Weights of a small audio embedding model.
Model: 1.52M parameters, log mel input, arch quartznet, norm batchnorm, activation gelu, depths [2, 4, 4], widths [192, 240, 288].
Data: 26041 training examples, 129.8 epochs.
Rows from block 5, named by matrix and row number. Rows with one number belong to one channel. Each number is 128 + 32 x the weight over its row's rms, rounded and kept within 0 to 255. All counts start at 0. Numbers have three digits each. After the name is the row's rms in percent of the matrix's.
# convs1: first pointwise conv (model.blocks.5.convs.1.weight, 240x240x1), inputs 48-95
# convs3: second pointwise conv (model.blocks.5.convs.3.weight, 240x240x1, transposed), outputs 48-95
convs1.93 106:175124158084200202109166115109118144127115161133118078120075108117038132135160127148141109097135104133086119111181109077139107065077106120130144
convs1.94 111:099138133099181179148145151137124132158125163116174078109109125160084097150140183085126106141053149149123186065092140136066113138127115147068129
convs1.95 101:120096064118130125087129153155124106125133112115085095172124157106092115083159071107145161097136160071169100124125127124180091075134096145148127
convs1.96 077:117117134119197106130124097101147094119146093123135112161200119154116124155117079122119107128142130104032099130136162159075148131198126123144179
convs1.97 093:183179140083173108080143145117106127158093124153112124145115097116095140174192107125214133112143175100118124114103033082170150098153133105134174
convs1.98 084:157138144170142143099161100133102111136135131086148095069199149109120102081157177112118128114130113091099100118125103119103148109153119183109102
convs1.99 084:110137131165168108084094191131147171151093144092171088124151151129144104181100098144138157131134076085144098147093129090148103121091081106140147
convs1.100 106:161103119139129168090105141114123145189105177128120137070153116109097132110080119154195086107164125094187138152051152135147128134150195106102105
convs1.101 085:143106090252146142133149133142149083121109144141129093127155155121114146117080086118116099130089113163134134137151101132123130165097128166138153
convs1.102 103:182142131164135145167126106084118145092143128126129105135218105121102096142142122153126112128225072100169036069122154141100153132171129074165145
convs1.103 107:217146100176136144117172137050115111078127186112121100136139105117130115108133155078132131160111147112149124093099126107129158133147170107167120
convs1.104 106:061108108152105180130051073142142113131104106122127101136115124124137103104123122075108111148123158122134116150087089109155200077120129115170142
convs1.105 078:132223102165158107119154037123104100126129086174172130099120092135093107149123105136132157148121143094096139155144110038144114175121107114153120
convs1.106 116:130127139139168111104168141180118105031103106126143066143084074140154137139131093125147102109132084174128127120130090181114099188129109109135139
convs1.107 101:098156142107140133131169160133129129124147111153154196160127063130177113081144126111147111108122192138199081136159095113117136140140140127102113
convs1.108 105:187099150128142165161142097130104138117138032151093090108130116125151083126133137168138108119215125163184148167035115141140133121177117135051107
convs1.109 089:079099128163148163167196134203162075074158171129121135198142185152146112114118093083173133109097137227103132134107178193124140133138134073136138
convs1.110 088:091110159129176127132100154148184125084048053166151104212123157146109116122098162025148115101143117148154102135120156070110138126138111083147124
convs1.111 110:032122111103073207102148168136169102126062161093092066105132085105139147129094122126032114118148177255142178139153120168126163103150096123134099
convs1.112 100:126097141166152139197131143127038121186117117111124175157128156119143138113165128137099126163088100118132132152110163172160074120130129158121092
convs1.113 098:157065162113131161112126121061117132189116127163125112116164163142209118078093094112089159174103076129150139113054099117116119155130095115103070
convs1.114 093:147199139123124131084069098156113093124134133084154133128104194096138121084134160187142104126114131123086162124155064100105119136147155098123138
convs1.115 094:150171125123087167088139122164121136107198156122103130128147164122172117158101128114060142163075123112167113129139029082106142116118134152142132
convs1.116 076:090128130117118145138161151164155189120134131135154133116082123120130083131096165142038104137109119115123116134111130166120132114162176078123124
convs1.117 106:112164075132114139073102157121153134130155112119140100158151115130152163132108092088132145120143141080125123119129138113127165073139121157177125
convs1.118 117:141149109118058103166162117096139127092153109091106051125131101138132092124170161123120118138139133030151044131139166183161089126175132138168085
convs1.119 119:125113101094106115153175129083148108088143151107158243132089139126136126136112090174096144149139086047138096174160106123095124147139119141179158
convs1.120 106:130144140062146146148185116146142113080082115176136121231070119131087134075130147049154096114103139111123097109012126127083151116097149128122094
convs1.121 101:143129137136130139058126094136062127150142117133110182137179078165079128087088123135121132135132122137080110112127120129041140123109033135095180
convs1.122 100:103083131149125102125153189189105127077083162157138123093216143121131136139140126154068119093110146098135119128123125142128089120125093187143136
convs1.123 107:174136150141156169103115138115133112162079115134131029110139112164165088083142166102128120071163124139067137104106166083075096081127124146187128
convs1.124 103:108098156143140176119118075096197123076135112135131215090114151180171058163104121081119104111135137183126082102142144127121101140147068167173143
convs1.125 118:141087132117139174115120117148122135172063132079129112083084082151096131157129129102119097129164068133150123128177110111147129174133176117179170
convs1.126 105:113047088069131155158130120124091140186136167066130123091161155122082100078166153112123096187105013145083149088154132115142123140101105117078088
convs1.127 094:176090148142081111076120096139122117142132089128124134162098094140110103160090124177107155095125101117144124158125167124125127133124112139113128
convs1.128 100:174120141099117112116116113079137144149079085123133192156103159181109147062092085167068102114139022101155161113122134132164107137079170138130136
convs1.129 104:132110045095170133107126121138150126085125124245105127084082129134098109142127126098147130155127149244138106164162147124102159126141023176090114
convs1.130 104:169118121062117121113125150102082120210110206167054095155092156141124074092108123118163137199115132135121084121147169154082176097088176113146139
convs1.131 105:127120129161118146114123113158082137211144119155138140133107116125091117149141074136101152060096162118108223120108137096144133155136090097120099
convs1.132 099:112128165205119192106167130163120153149192099162163164124147139178137142148107103137213151132124090092138114149116108182124124087136180116175068
convs1.133 107:099122134125118043142107091152132139079161120133124048164149158120168081143124193144144144091130127135152137080171123126098088146096144110124073
convs1.134 097:136119130106116151078149156143138101167154112145110119110093128139172142074082081137131124056132154128144177138130143111145065059100135156127125
convs1.135 088:124176148222150126144141118135166131088105151128111164064130178157138137099094100158170109085135070124171139192094118155103133108127119136088142
convs1.136 103:129126119130140149119131127139141106161130094105134204187076185133069102166105085089146100130206134130165132142107148127129124118168095127128163
convs1.137 102:110122111089078132139161119136144129188129179080103074083148165090154120030117117125054106129075120168114129124129113120087130075095135112153102
convs1.138 079:129068081136096105149188128150175138116059083191147109074103128158122147078137130095129144115091097119151083130093130061174122101143132058090105
convs1.139 083:131128116100157109079134110087103018126079136122127113171126126115123182108106141117150121054122161144109157183088147150112145161145120120136122
convs1.140 108:168050134122141090142166190190194081130132098188127092138067108116212140111154121126130084113090082156109112154147124153125138184129165130137121
convs1.141 118:121145158131194144116102125114120127150127098082154082216138174158147133100139094151148141107095067116053132133085166150090073126122132112144096
convs1.142 095:197125181108134134129118062195113145113143091140110072168147139138092134078117091128145112122135164022142100123122152141174043127202155174073092
convs1.143 103:117188112181148110130125104120121137179173141098158084144180124090191116114134140207116183130145153183187080143122102121051065136107097157112122
convs1.144 111:153131125116163170126073139122073122196121125127126179134110114124078151133152156107057106122151176055083161128131134107144117097124148104167108
convs1.145 087:118142156155094146161105127117123136170100108080143153053119088090136057031072096177157154122095145132141172164107130134144061147161108125098126
convs1.146 105:120110124126131068127092079131134143126147140117111178231089067075094091114105104125139122144226178140196081158209134154155108154116224137160205
convs1.147 111:129114148074164143141094118039107157148211133106130059151197159149133125118135164138124118101220187154181125061124164117077140143149151109106060
convs1.148 119:132119122210048128158161119161126137058133112091141079088104144150079101081096128150089139118092077102126129123150126126113134139133172119160126
convs1.149 099:180116095158153080160103114195136136123152097134169150136129084112119117158117081136126086103135156128129139124121166172172116084144117144213048
convs1.150 099:181097069133136061078140197093102125173142212157115145117115106131151131114130117103098108216169080142173133110148084122138140108112115156140159
convs1.151 084:090128136128129137174129160115175137135117117171094045122083110232188110165100092095136120141099131120112124038117143154158100105126125140183166
convs1.152 091:094128127100122099079118104146124118162160126085106121195105098096138130118165255153024091188114105130097218090143098135133120158130144152133168
convs1.153 119:115110107131126139170143128151127138121122115120129172173135116158132118135092185106115137087147143076103091161111142125125194075145160114176113
convs1.154 104:086109171049127138167128118153108092046100099124147058087128128154138148092111141150152110118134183147160148164106113085062202139154109173133147
convs1.155 098:112138135088062105119085130111072135198137177134159127119148160195144129132075151148103149128179132076135150089189133130138109045166031182115124
convs1.156 102:138117118117130133114129097111117143141104066103084104192104114139178146127161118086127122111123114137156216107156085106142072136130124149219148
convs1.157 111:131118127147166170139138084117160081123144175120125143166098125114136122112097079083182177128140134153109159126039136110120134186168135158115117
convs1.158 108:088104130110072110162110112106121103115140115170142156143098151149136111125119124123201135180141141203107127135148089085140105113142118075151091
convs1.159 097:232138173133177120156136149153127124127142129159138134101144092136150094177151105085125120173124109135136182144173156155075113115098109136065119
convs1.160 097:085181084076146138083180168156131142121101153138163117155128165135109146136100174116120081140159096144114127126109134106108178140036129170103137
convs1.161 112:111182122055139134099158180154085129114103131172125080166139180144150132098100129142106099135121131159178115157131160129116144026132132135189103
convs1.162 102:178141094103096171124149167125061130127111052104206125110121118139132147141133139089125176119117145141142105087133106097151135140194169108141117
convs1.163 116:110113156131124163138149155116097171172152127166108152122083174146151110135087117106144126057169076114186159198128115097133077072119155099137162
convs1.164 096:138108117092138198078191120130177114190068159095162126147109124122135107094109128110178142169113088108103170118127133125090156139081112168106173
convs1.165 109:107118120164096127119060124083167119090114108088121181153121127190046103120135128194131091093119152142121097130118122134115094110133165171072069
convs1.166 103:099098128128152139165132125136135167146115096128113161124161096114152105084144076118156075181121149187163171126119080105112088138132107153148207
convs1.167 117:135102146107134161134149124131076094118129173165148136116095122099120122113104115161132132131107137114139097137118181130105107141107126109100101
convs1.168 094:182122131099138133097153092172144141183130151191126168146113121126184166082116127113204138104108149174153166155130128102080156098066106113169119
convs1.169 092:141113100119125136042110161062118130148118107155066091129127227006126122154068128102084172082122123178131151133142111145128139134141152123144129
convs1.170 113:083093121112081135113097151088101127114138130145145090122111030190158102140158127158114152073112091138101143147087147119151124133102121116124140
convs1.171 099:147149097079130115137110128107110152064122020128134165141160122124099133141117130177137152129159097128140108102173177164166003175170118080255132
convs1.172 124:125145087152157115144146103135125109145091162112091137097163122093148131117182087140124188112108124116155146117109169131138134151118121078125107
convs1.173 105:090139141110226126099097109123102095144109161197113062197080186091081114113105123130134132150142145144165125159134086126132138067166092106134102
convs1.174 087:158156155073072184058202097093095138158122143103139123157144101129086148139105128119163171091140109126131156138146073155150103123093105125153125
convs1.175 096:118142116184180160124108133172141094120145150127164070127109122133086130131103109094169127099082095127144204165136144105127083109109143106127117
convs1.176 106:115129138115101113149069122117140083175183152161111056136144161141189198103105131129064126116089172155218137120183081135230122111138072123129127
convs1.177 080:125088140172182165105118192130153168180134132124077176178132186153128142102158120111170129165113097126130134076173137101191146084116154205082154
convs1.178 103:077132129131106184093187115140156142082123042182124194122146165109130078130069090120152112135130148085087075178155129066147090094132159081099155
convs1.179 113:083158161121116107110119112092082160255118048092105152166102144123137137145127096105153132129101150078166145124144088114110125128087177166085206
convs1.180 100:071088112151081100183137111109127115161081116113158203113171148185105126131065112121094072160103108166103134149229135110124192122103091146165162
convs1.181 077:135083145195099190144120160143082116177134085126116157143126056124125155132165094125116150146160138121146160235126115184135188118144109113173127
convs1.182 089:108133131142128142104127099148117111101182123072125137127123130134135128080099146127051123122195139116139145124140126082099134119120081086094119
convs1.183 087:037132135115077161096168133140146137098051076130135113124158154136136111113130204115073128146123168124109176118160125139164071129140154110104148
convs1.184 112:124127132165091128134056117139129172140131102109102102141173117101101176162165110139128086117138075141168132107142154180077138109126130142123136
convs1.185 096:162110098132117106134075132133189132147181128152130158131101136158152129117142131127112158157127130099098140129119194110105149164122152134202132
convs1.186 094:140111140191084142143123111170189184124196135080099142135149153117167154098078121116082153122162145128144156103121043113119095131144092158152119
convs1.187 105:135174121102119115110066180123133105195077128153146110137123103149146129166125120068097168084101186115121173124154143143161037156136144105173126
convs1.188 095:030128148159145112132199135114074174132106099085087130085124111167063122163112136151140164164148089119134101201158155082131119127155101125173168
convs1.189 102:078165109133131141138147121092146087139125168103128134143123074146123222128110132108137079134125060159113163158102164136140160122111143158059096
convs1.190 083:180121125140133109124101100047072080143135164090144111142131127152110124126152120168074131157147148198172142102162122194106196103015058139132202
convs1.191 094:149136123099097099126135081121079148166095162108171084101134090131111079136137122123132098117096055138140139139218127117141155143107163109202113
convs1.192 071:177192121122124136106149036131111103112148147121083178171125091119126130142145117123141117178154114131101150070165148103131095052134115141103133
convs1.193 101:181200086120117142152115159079140108124080173071086218172199170104100143114088164078114152125085057078128100122153129083127103164160173106097118
convs1.194 090:214124090146089172176132099169142120098074124102124166226171152146128109126069142070125120144111129118126040135157139124122123140113101095136092
convs1.195 102:099154114154086197182103198105133148135129102125128128104167128081098138087079111100107068154127135162080179079150139151088099124165141117113140
convs1.196 111:143177136162158138091149122101137134156145177133126154183110133087170121074177156133125138129131104084119154137129127176180119106138129135115145
convs1.197 090:129131177219110064134106167139089089141046122132136130101114142123146102123125167128155117135161092139170138165126144056096081139134161142094094
convs1.198 086:216137155072077151114111123118118137115121070081109123129130121159133126140142116169124133124122137157142129130129090107188105111051056158116120
convs1.199 110:125064134133063176078132113109115126126062116091131119142167125185122164106113099161122130087149127114092197107088152124127160135130042122155066
convs1.200 089:116121126169190101121163174131112141129088097053132090063158189185116131119108133160126197164067148127108141121106100089132131117148150061121156
convs1.201 101:131126135163113108151152153190157138143115085109182104147108138114175116095079097128130114118122166111092123161089118150178178168123136106141085
convs1.202 096:165195137101106097156079096155142095152137116112133129125120145152131126103062131146107120143144137250159122032122151081111127122084069129144128
convs1.203 126:151144151127136182180118063085111133089129153121129100133112169130126071128080146083112119080037150057190054104146130164104104113111134087153113
convs1.204 107:110149178100122133119131101205133093192117129161126100092136128134091125130121146145114143129139096046080146096130152161140128148092095140132082
convs1.205 106:090103144136186144064132136103156167186161106093101108089134127123138122139081122116105095126189100099094188135142113139100166156139154117231132
convs1.206 114:119135072145099067121096124142151086204136188133133078162111123147143107098172156099173109154107085134154112121124145114131084036163152152123128
convs1.207 086:110157139066131097136128116153093132132090131109117201095148129124164108164128208139131093089124182118152097159134150150112122117121143104172101
convs1.208 084:097165087165106071142170109132141122088144125091091053128119108081093123127143116112085043153178098230142135121149085128168130117101139124119118
convs1.209 090:161108142105119129127156158076154139231121114128069138094103142137132104146159077087120103123106107166187069106076160105096108136074140146092118
convs1.210 095:175117101160141136131122137148106161135130196212180156133143147126132164078135141192107136106139106107121094127145121131140113104132183084159133
convs1.211 108:060142128145145133179150167155042145099181146160100165121044118122173125172138145083109125136101115128076100119075115099069133113132130150121138
convs1.212 105:156130145139091067126134148131126126074129092139099096091118104149161176130053144128110147090137122137128136131143213113117130105140197168079155
convs1.213 078:084148076161079052118162148121137165134141068124119103058105066106063119139117125113106118132104118160099134128132095152110194143099132007175127
convs1.214 089:138124227194151166101164156168115122128109099115098128142158130168115092159121115086157192139103161158133185046127124141160143109097166103150125
convs1.215 128:104153139140170143151138069096094162150149112132135181139138142144124131106135134129149169123103122138157120122127105119128088218159113142154131
convs1.216 101:086128132150141140123156147164149124119117118173143147129115138114114125101092049071118160141141116086104182194128070084156173134063130138100120
convs3.93 100:099130092096110099124158134131136154148112113176160128154159170155133107126093222106144078102124119090153134147060171126139107110185196130117142
convs3.94 122:157113135124139128144117123151183154101100132115085132111031168136110148133125132127133117131144107128122083113136071084040158121104163101146091
convs3.95 101:099150096139102108129114133139167131095118165129115050146090063142095128129149115164155118143149118148077159133108107094183109098092105149140150
convs3.96 092:163078129128136193101127146116101095131081138125142165133118150102158078105106157120110064117120119115131126146117101095173177130100133109159119
convs3.97 082:156159101121064165102141198171120144088148156169109122111131211120117119116139102146117227118091124087156149148147096089084156082093101167129105
convs3.98 081:137159118150134140130125142142045159117113152074159032108171173106104145107136066151114142116107103160068156124135103164124132053099113114100118
convs3.99 094:138139095157148148076163109172122119158161151109130113110115102116132125119149082153167076120081138129133066093180134102174177151125118110076145
convs3.100 110:099181094102164167145090181125081142133134128209114097144139105108167071143141174142121083115029166065116106165123104145141099073183082147108138
convs3.101 089:149189093144175131085255134125127172173135128154154133147095137106110131146143107121125172149124153183114125133139171144143062086115073118077160
convs3.102 110:124119119163087133102171158158113141117130160132075157144132119122118121143114161101098125096093084150119086084070103064144146125132105139143142
convs3.103 121:126136128039119126126170104138085220209103132108099138129095125128127146159110148130106083156202108126133003132118124111154136107121121093191167
convs3.104 111:123150188135090149132100128092142144120180120058121144089161081128096139140166172119124125086096128057087080162179109092169140131173135076122129
convs3.105 085:082252127101049102108093091141132129150120132123127120134133177106102135100129102096147164159122128116146146114132104154144123125166151161174124
convs3.106 105:133104120145121168127153125046186142079115067140125140083166139151144109129167141138154108116139131100101085145096038121173167163105105155095177
convs3.107 100:081110134094223127108128124108168153085171133135133110090124095081125138125086130143104105234109142147108132172139068102102113160161123081132186
convs3.108 111:110179120130117141115105131137221133144131106162123066107055082136076150089091108129140148140160095077134127101065161175149117153159155132053140
convs3.109 097:067105056089121161103195141131102179132132121084129106146103103119102125166137165122133134177145120160105162148124177131142167139165140144114140
convs3.110 088:099064158129103143162057087169089133110131172181119100106145125113182126194108139117108169080190164142094103142181070075110112156146126137131128
convs3.111 113:248112145123123111153103114110134139212077172132169155153154153135131116076103101166114018158143079171127103134131170099182149123115110147049125
convs3.112 096:171127122120139190162142085149141145097126131171146179148098107152160203120070155137127137128152128111145137177140057051122088102183160132133133
convs3.113 094:191204103126116079158206106193066096095097113120108123135148112084175128144108146162190127111145115124135055149177153133091109159126142199141115
convs3.114 087:155097098086123152117149111161162142154172085107126185155141123119156141108155153111110109115194188113120140108127107124082142139164116194082129
convs3.115 094:142110129102086122159133151162051144139103098110143082118116080132106123078110131133117150126095116143124104155073172102124111147121127128147119
convs3.116 075:157156117098080167113132166090147162129142118096132139166141139214112137169115078142034128127125120124130120121178145159126134157079157116191134
convs3.117 093:093135160164092170130113171132123105119157135117125113083132137138109165136158143112124180117103154144095093109089130118182141143137116150149118
convs3.118 110:109111157104105161121093134085156109129091093142103123134119110137179224143081090132126115159081218066099130158122143119094143113163112126131078
convs3.119 116:119124168081059160121131143150082172103157113080189174139125117099142101135138146116173145165187166172151140117115175192166145155116135087129104
convs3.120 113:101106115146111133119155128162148112146160129142076117088129117105121084134135153078099105150106204006160081131164121149205129157128065163136151
convs3.121 096:148098133115171176120150134054186099132192116106134196146123119111193163184131054119140073159020138165132119136113119131222101093144109106121137
convs3.122 099:130129160084195157118124114111056097117073128137116097138130128121096149127117146116134129118091133152102187130133128146129121135128137136141121
convs3.123 114:132136111135127117153145162097131107122215154134104146140083126122059130135148164109129108154140135122115108083172062146161071150121102125079176
convs3.124 101:129105145159102119163113171097105157196122144136127072104085172038149170112197100135105163184041144174152100120127163092169082098104119094138082
convs3.125 116:111157112144168136135175115140110155156144099125130161100096115128117113137138126177084125085144154099122129046144140085108104074095107147180119
convs3.126 114:154174123137179104124155141130119096109103167096159157130149210150062129120102131144172142125153089119194136164182106158147169166103108119130112
convs3.127 097:145143092097143086165088076134152128138119110135141132088147086102100112184115157125125091165098068086118130145158147128111135168164134179092159
convs3.128 103:143086123196155145158162117088141103170167093078142148183074137131118123084146076146133100089112156199123133116126135128145094099102101156134115
convs3.129 112:116071074147121073122121143140166116147151142030112048086152098138130125182124138112188154145222131049131151207128112066117160122160174100175111
convs3.130 121:202101135152159093109102119138147130165104102139140121113119087183189182247109120076119143055110149116097105161146130197227127132170140170176094
convs3.131 115:178108152162082094102147118085122066157162165116157129119140105096070118107113157130146086133135194139099097111111132117162113117117063131137120
convs3.132 093:154141058113142168133084112158127119104133101133106086112143178140149122198118082054103131137128170131063086216150152157135057131141151137147158
convs3.133 104:171126120128074207093108119119095126190168076084072135145088128136068130090081144152082175193139174180128158124104158103157117180174076137112127
convs3.134 091:130086153101084170168077159124130138150127155131083087107127123199103118117109111114128126080164119164062126125138185160127110128165173080135139
convs3.135 090:131171116102109170123138127077139126169082078079128113113066124069055132095157137135111146127105177159133053188108152095129135150158147147158129
convs3.136 104:089147128086171132124125126121170111130124132151128086124184078143124171065105056174133121131153159122134126126148074127120127110135129144123221
convs3.137 101:168152138137190117154130099136120239146117080125134081069176186144163108123178118168148157134103129173140138167085112136128110154128183151133121
convs3.138 090:169137177149132094111085112118154116137095148141148158136137125130102125080142167111150128169110124117128101131141191094112149088154138214119084
convs3.139 082:113120085144055125171126135157097136065087083070089200112154164125153119066150150063142111153132124130134116188149130141074152144105107135150124
convs3.140 106:074098140153142123137098156143102157128120101090120078113092105146159147130128129135121080125164195137107142165170066112124137178107045095129135
convs3.141 108:112122154134134133129170161137155134204133107195144118102126082129102184114146099134163131087110144125123108095157129135080148123169045166118070
convs3.142 101:119124137108157124131133154177158103145160147160125143137132117129157129155108168165109148165186034074102121144154100170122196150080073159116075
convs3.143 102:104131154125135110133165134231152120128125089133093141110159114153126121143104097083158113113062073140107148132129087141105192156143133130105128
convs3.144 123:114156178130126101167114179111119113149129144140139066100072090109066059113124204125170124110092160095118128126146100123048157066137087135051114
convs3.145 091:095088133123117118142123063084130082094136178126122117172057134165138128139179104181204104159061101089198098139148135128114122139123127123112131
convs3.146 094:098134109156056165100102089100111066148131121124145153051133173105062102130134153060140148116152118129136115135140121165144132099126139148098143
convs3.147 112:117118146125099095139122173223114110160056054153163150141095152115172196139096137119087140159150170133110045141119120078101185071136163147128111
convs3.148 118:146085097103087130157133142121168127171134119136092125169140085186085133103124126173146116131117213169120154170162163157138124159045153184147161
convs3.149 107:123162074167063189125124108139093135158058138137109148125134132101087076182140114119111073160179058111154151085145130132085086123124111201155255
convs3.150 103:182118125160126065085115117084071119154094123116134119123148139168097118107149132114119115114123125119172152082175097124141127112109092111147140
convs3.151 091:171121128082164112145135091089156059138139059101149100183160159133115117086146094121114125145094093111093111000130165106155125182139154062136159
convs3.152 090:153122144143130111125117154069176126107144150119173089112132147127132094064140151134080137118176159146076116130122118090141200142148123174140141
convs3.153 118:125136123153123124111164130095199168101131160126126098096126085148066176084116046109154125087125100183145029138111103110148141107091168086189152
convs3.154 109:151137113135117158143141132122246017166121142102133122110121105124098119086136124141092117109120114095146108095163166124081125096099147113061100
convs3.155 098:114133106093107202116114155111130096142089180193124101126116084175177159091114112117148064136106161094143074109088132242099107096116147163130118
convs3.156 105:127198114092107164193105127165162151133198125073106115118102098138182132169120162107143122134176125111123094175140113173077147142139077122149113
convs3.157 099:148093127123143123093149142124124178164138116117105149092117138158087127100149067084107131118138130133133112152123151098096153152142153152168126
convs3.158 092:155081118127128156101094144069151075084139152150106138139076106127159138145116149135082200164113129166097158145140149112146121198134126227171120
convs3.159 103:178116134097117160127110184174207145137147127147130056129130127136133110139120106139147108119112165189106167075181075121173123111090102146102116
convs3.160 082:061137160153143106164123175067066127045090136135141097131114142074052079128148136096108115144172111109139153170144124204123092130142069128101117
convs3.161 115:134154110184102059132130126142181129174141084142102128105139124116136142119132144073125118137163121135146127117159115133114142104149111113168128
convs3.162 085:099104141155102089130158144152134123097093152139155167107126143129101110170147087146184129062146178143133106151226127165132125115159187147081115
convs3.163 102:148136088130137121121114092153163097109127164111119123100100103142110118124091113128075102049104186148145143081070140138143135126153041128117117
convs3.164 093:134125120126096118130146145163092061109138073177177088125167171111130142113130138168130163120180135144136116105125144125123134095139144089124102
convs3.165 119:124160102119118154051168166168102171123255116115155064124137111117117110146103117184148122114128156125123133154106104124196086215078144124078166
convs3.166 107:149078097173033176171128130005138170193116088133132129175089093115141144138175160129145090148123133126174164130156139075158128127177162168145158
convs3.167 119:149088138123123164136136131094192114097126192097141199135147136122172167048116088106143131120105129124095171133107161134132127157107143154116164
convs3.168 086:122157113084158182075180119148180098161131140110177088128120104137104074134096098122159098073153150099121158111160136117108131125143130186073111
convs3.169 085:058079111155087142127174176147108111150146152117128154181111114107146129172164109134143057137106112171061127125146141168085113128096126127133110
convs3.170 107:132122148165137138132149114110132126114143168082134101123118145117135080115077120125134145140123137165094120100119116096124153121106167134074171
convs3.171 100:161149120171074043156130128112078141124105104093165122097141123176149149150150075154178127140085151138111170135113132152105140163153127115133186
convs3.172 117:104120094129188146136155140155121152071099117128154143142176143124131083212128110130145094117076118133139124130124129191140109110140133161119121
convs3.173 115:119138160107119207152154200139134115071137143121135053160073128182122149199105157140144121134149187199119102136099106114087133099145149145112160
convs3.174 090:208096125117149139098154077142099063181154125140077155122061184129151137077104117122189128129117112115135084127117171120127140196129113147072156
convs3.175 089:108121114123144171104095138194122148157145159117095157150138112136077121145115136140129114121098113162121092127131112135101140132127142160125111
convs3.176 107:141137100151175156171193112197123103162089128150155103096133154145097138094138158179188128109120179123095175095119163113028161117130125127128101
convs3.177 087:145150142153135061077138160084121086109151085140114136129117101120142131142129124125127115139167090139145129093085142156179190091227164117142131
convs3.178 103:119118141108034081119142102082119159114073137145167116118079110135079113131125186120114101159105124149123113101103069151121196117093115049182115
convs3.179 118:182135132107086122131122147117104101137067140098140074127085115109065110141147184063136041140101138145099150167118156116137117075144104116119181
convs3.180 105:119122129253056096177111130105140153126126192142169164141198116145108122148169128126126101138156122183130112082147138177139183125167165132146080
convs3.181 083:087083141118114201132158054161098175152097098151167153088149119098127132219094119099170150138110191081107122170126115070147105158153115135160124
convs3.182 086:107074106129099107122119137180158153079155128134072146118128081120126161102187125147126125126112115156109173124149139147161097109108117109182062
convs3.183 086:140062107147128123144126157135150131134154107157160095123116189092141153171134108093203147116102135125172152118153115098127135154151075204105124
convs3.184 122:151187134142128175127154101143136124138114143186132075141149121126101201140182104205143109155138122130124130145133126130101139103094162113076113
convs3.185 099:139127128126121154108127116111141134121111120107154112133101175112119129143102086140142099132084036129134104125133176096084142099112126112121127
convs3.186 100:101114194088101131187129155125209081132106169133112153112112158125143111095085152144131079202037080086130141140095063141074100065165116119092137
convs3.187 108:208125157116132126108155139113127116159133122138131087158126109121098139135134206083167121145154168123089172106115126120224035113167137120114156
convs3.188 102:186143148056148050199153097141134118161108169115125139117188084152150139143155112079122111152130093137117131207117141100186133134124249138089129
convs3.189 109:136126112140167106139137131133142079126108145149156126137219144130166156086125110161119119155081152081120118152152101116145097171078119105078172
convs3.190 093:060112106094047128132139121130089106201198107121137155074088210147109088122102158146135144155111152166051131111145173106151164138137127145133130
convs3.191 091:090144119126129196111153118074138126177123141089113130141092149112117175157130152136111140117198109102122120096153123137166124084147072101180117
convs3.192 075:169096143165133142134133109121161140121138167150172142101100110124111148094118131119161145126121132103103158127125153097131109097173113135087128
convs3.193 097:078122182128154125123134090064054105104028081206118116113075131125095129110147127133186095115131158164106107074145118158179173118103117126073125
convs3.194 086:125159129056113120123079112159152168151134085138141108204129117142129115131133094125094126174123111129064174123112143091105083108192078120040128
convs3.195 100:100148113123084141111135144167194129122145127112107071100146131094131120168134170136135147137084119097144126125147082164053132095099125139120101
convs3.196 123:095088145133119081130111133092104096102101065086104147151079105114138111161127100142060125153181122055142114165162132204168090148158186152124139
convs3.197 091:150074163138140115096084092200085119143090116119103154141098134142132135143133125171146152112190102147151087129148196139149070098129142193030137
convs3.198 087:132118082100059079100097126184143137118128129167153152174154078133135116128146131149125099113110108148116132077088125202092152152116143106172161
convs3.199 114:142116130098119100081118077177079167077135122101128129121114173128094131164141157118111094126046194173140161092106121156118116116160169180099118
convs3.200 096:115117225125103175168048080115159166161136091155088113107148165116136130127132130134197128166092144142141092104117131105113080127196118122126129
convs3.201 094:155082077100107115142100169145091152120122160153114166095126117105138111163126189117182110159146168128121150090102112144025092162071038089183134
convs3.202 089:147187068131105147132129122091063135123137100143167149108104122091112074132085149125138118078100122150119118105118187125103139139102133128146091
convs3.203 116:128081128099155112120150129089157122053141175163156111142140127123085144117127128149125126128202104171084148138109031181102133124129131079080090
convs3.204 113:152142114138227145137109153127074126111193102171137133185081133135118108147161090152123148129136142159118124106116111144153171148121096171113092
convs3.205 097:160109116077131126128128151147092163183101095145155124137119114188141156095085144141161165121137117177117142192109102179067087129095150134036136
convs3.206 111:126127095135133090108170115103106124129136139123140190167124123144118176157118104157094122196096127125123171134160124114129132100151133117145150
convs3.207 083:163145169129085161125139149132107134111119110186154173127130149104146174123112148090146159220141100168127128128216121089124094132128103083117190
convs3.208 079:079154141139126178117089215106136130112137152141134135099154165161132106133142124117100118111135125144130158124090085123129121194104175127074127
convs3.209 083:071116142253126143151162148084143106059149122090165121120154119139140114190133142077123151124141128128128111157170102156131140108086161074130067
convs3.210 086:125130119102186184164126112094100116136115107076086118159139084092182133119145123102122143195209118152138077115110130134132071119095111096069129
convs3.211 102:108100079113108054162176129059114087150164116076143089088154111123176133163116069086195152127162172089108128153128133164131187129149125123155130
convs3.212 117:127101106145146128144121128158163148116135123143162161139127142127148108168074170129142118108151145170117150148092211159179097132145104167104140
convs3.213 084:096169211191114099139124106093105149074103123164087113168116102173044113126126089103139118075145076166186126128109149120127145098076120155126150
convs3.214 089:106152095108093114123121101135171117137098115128125174107119136123168134062121093121146140101069137085128166174114120093108123105150073158150139
convs3.215 111:125109154105135111128149117068141135077101138122113140139134130115198153150131111168114173138133122083174145187170095129186094148113134125142137
convs3.216 097:076127117111123167094119169187138120154156137103138139177157195141036170129094084160113177137129100108060073167105126177111125138109208124138148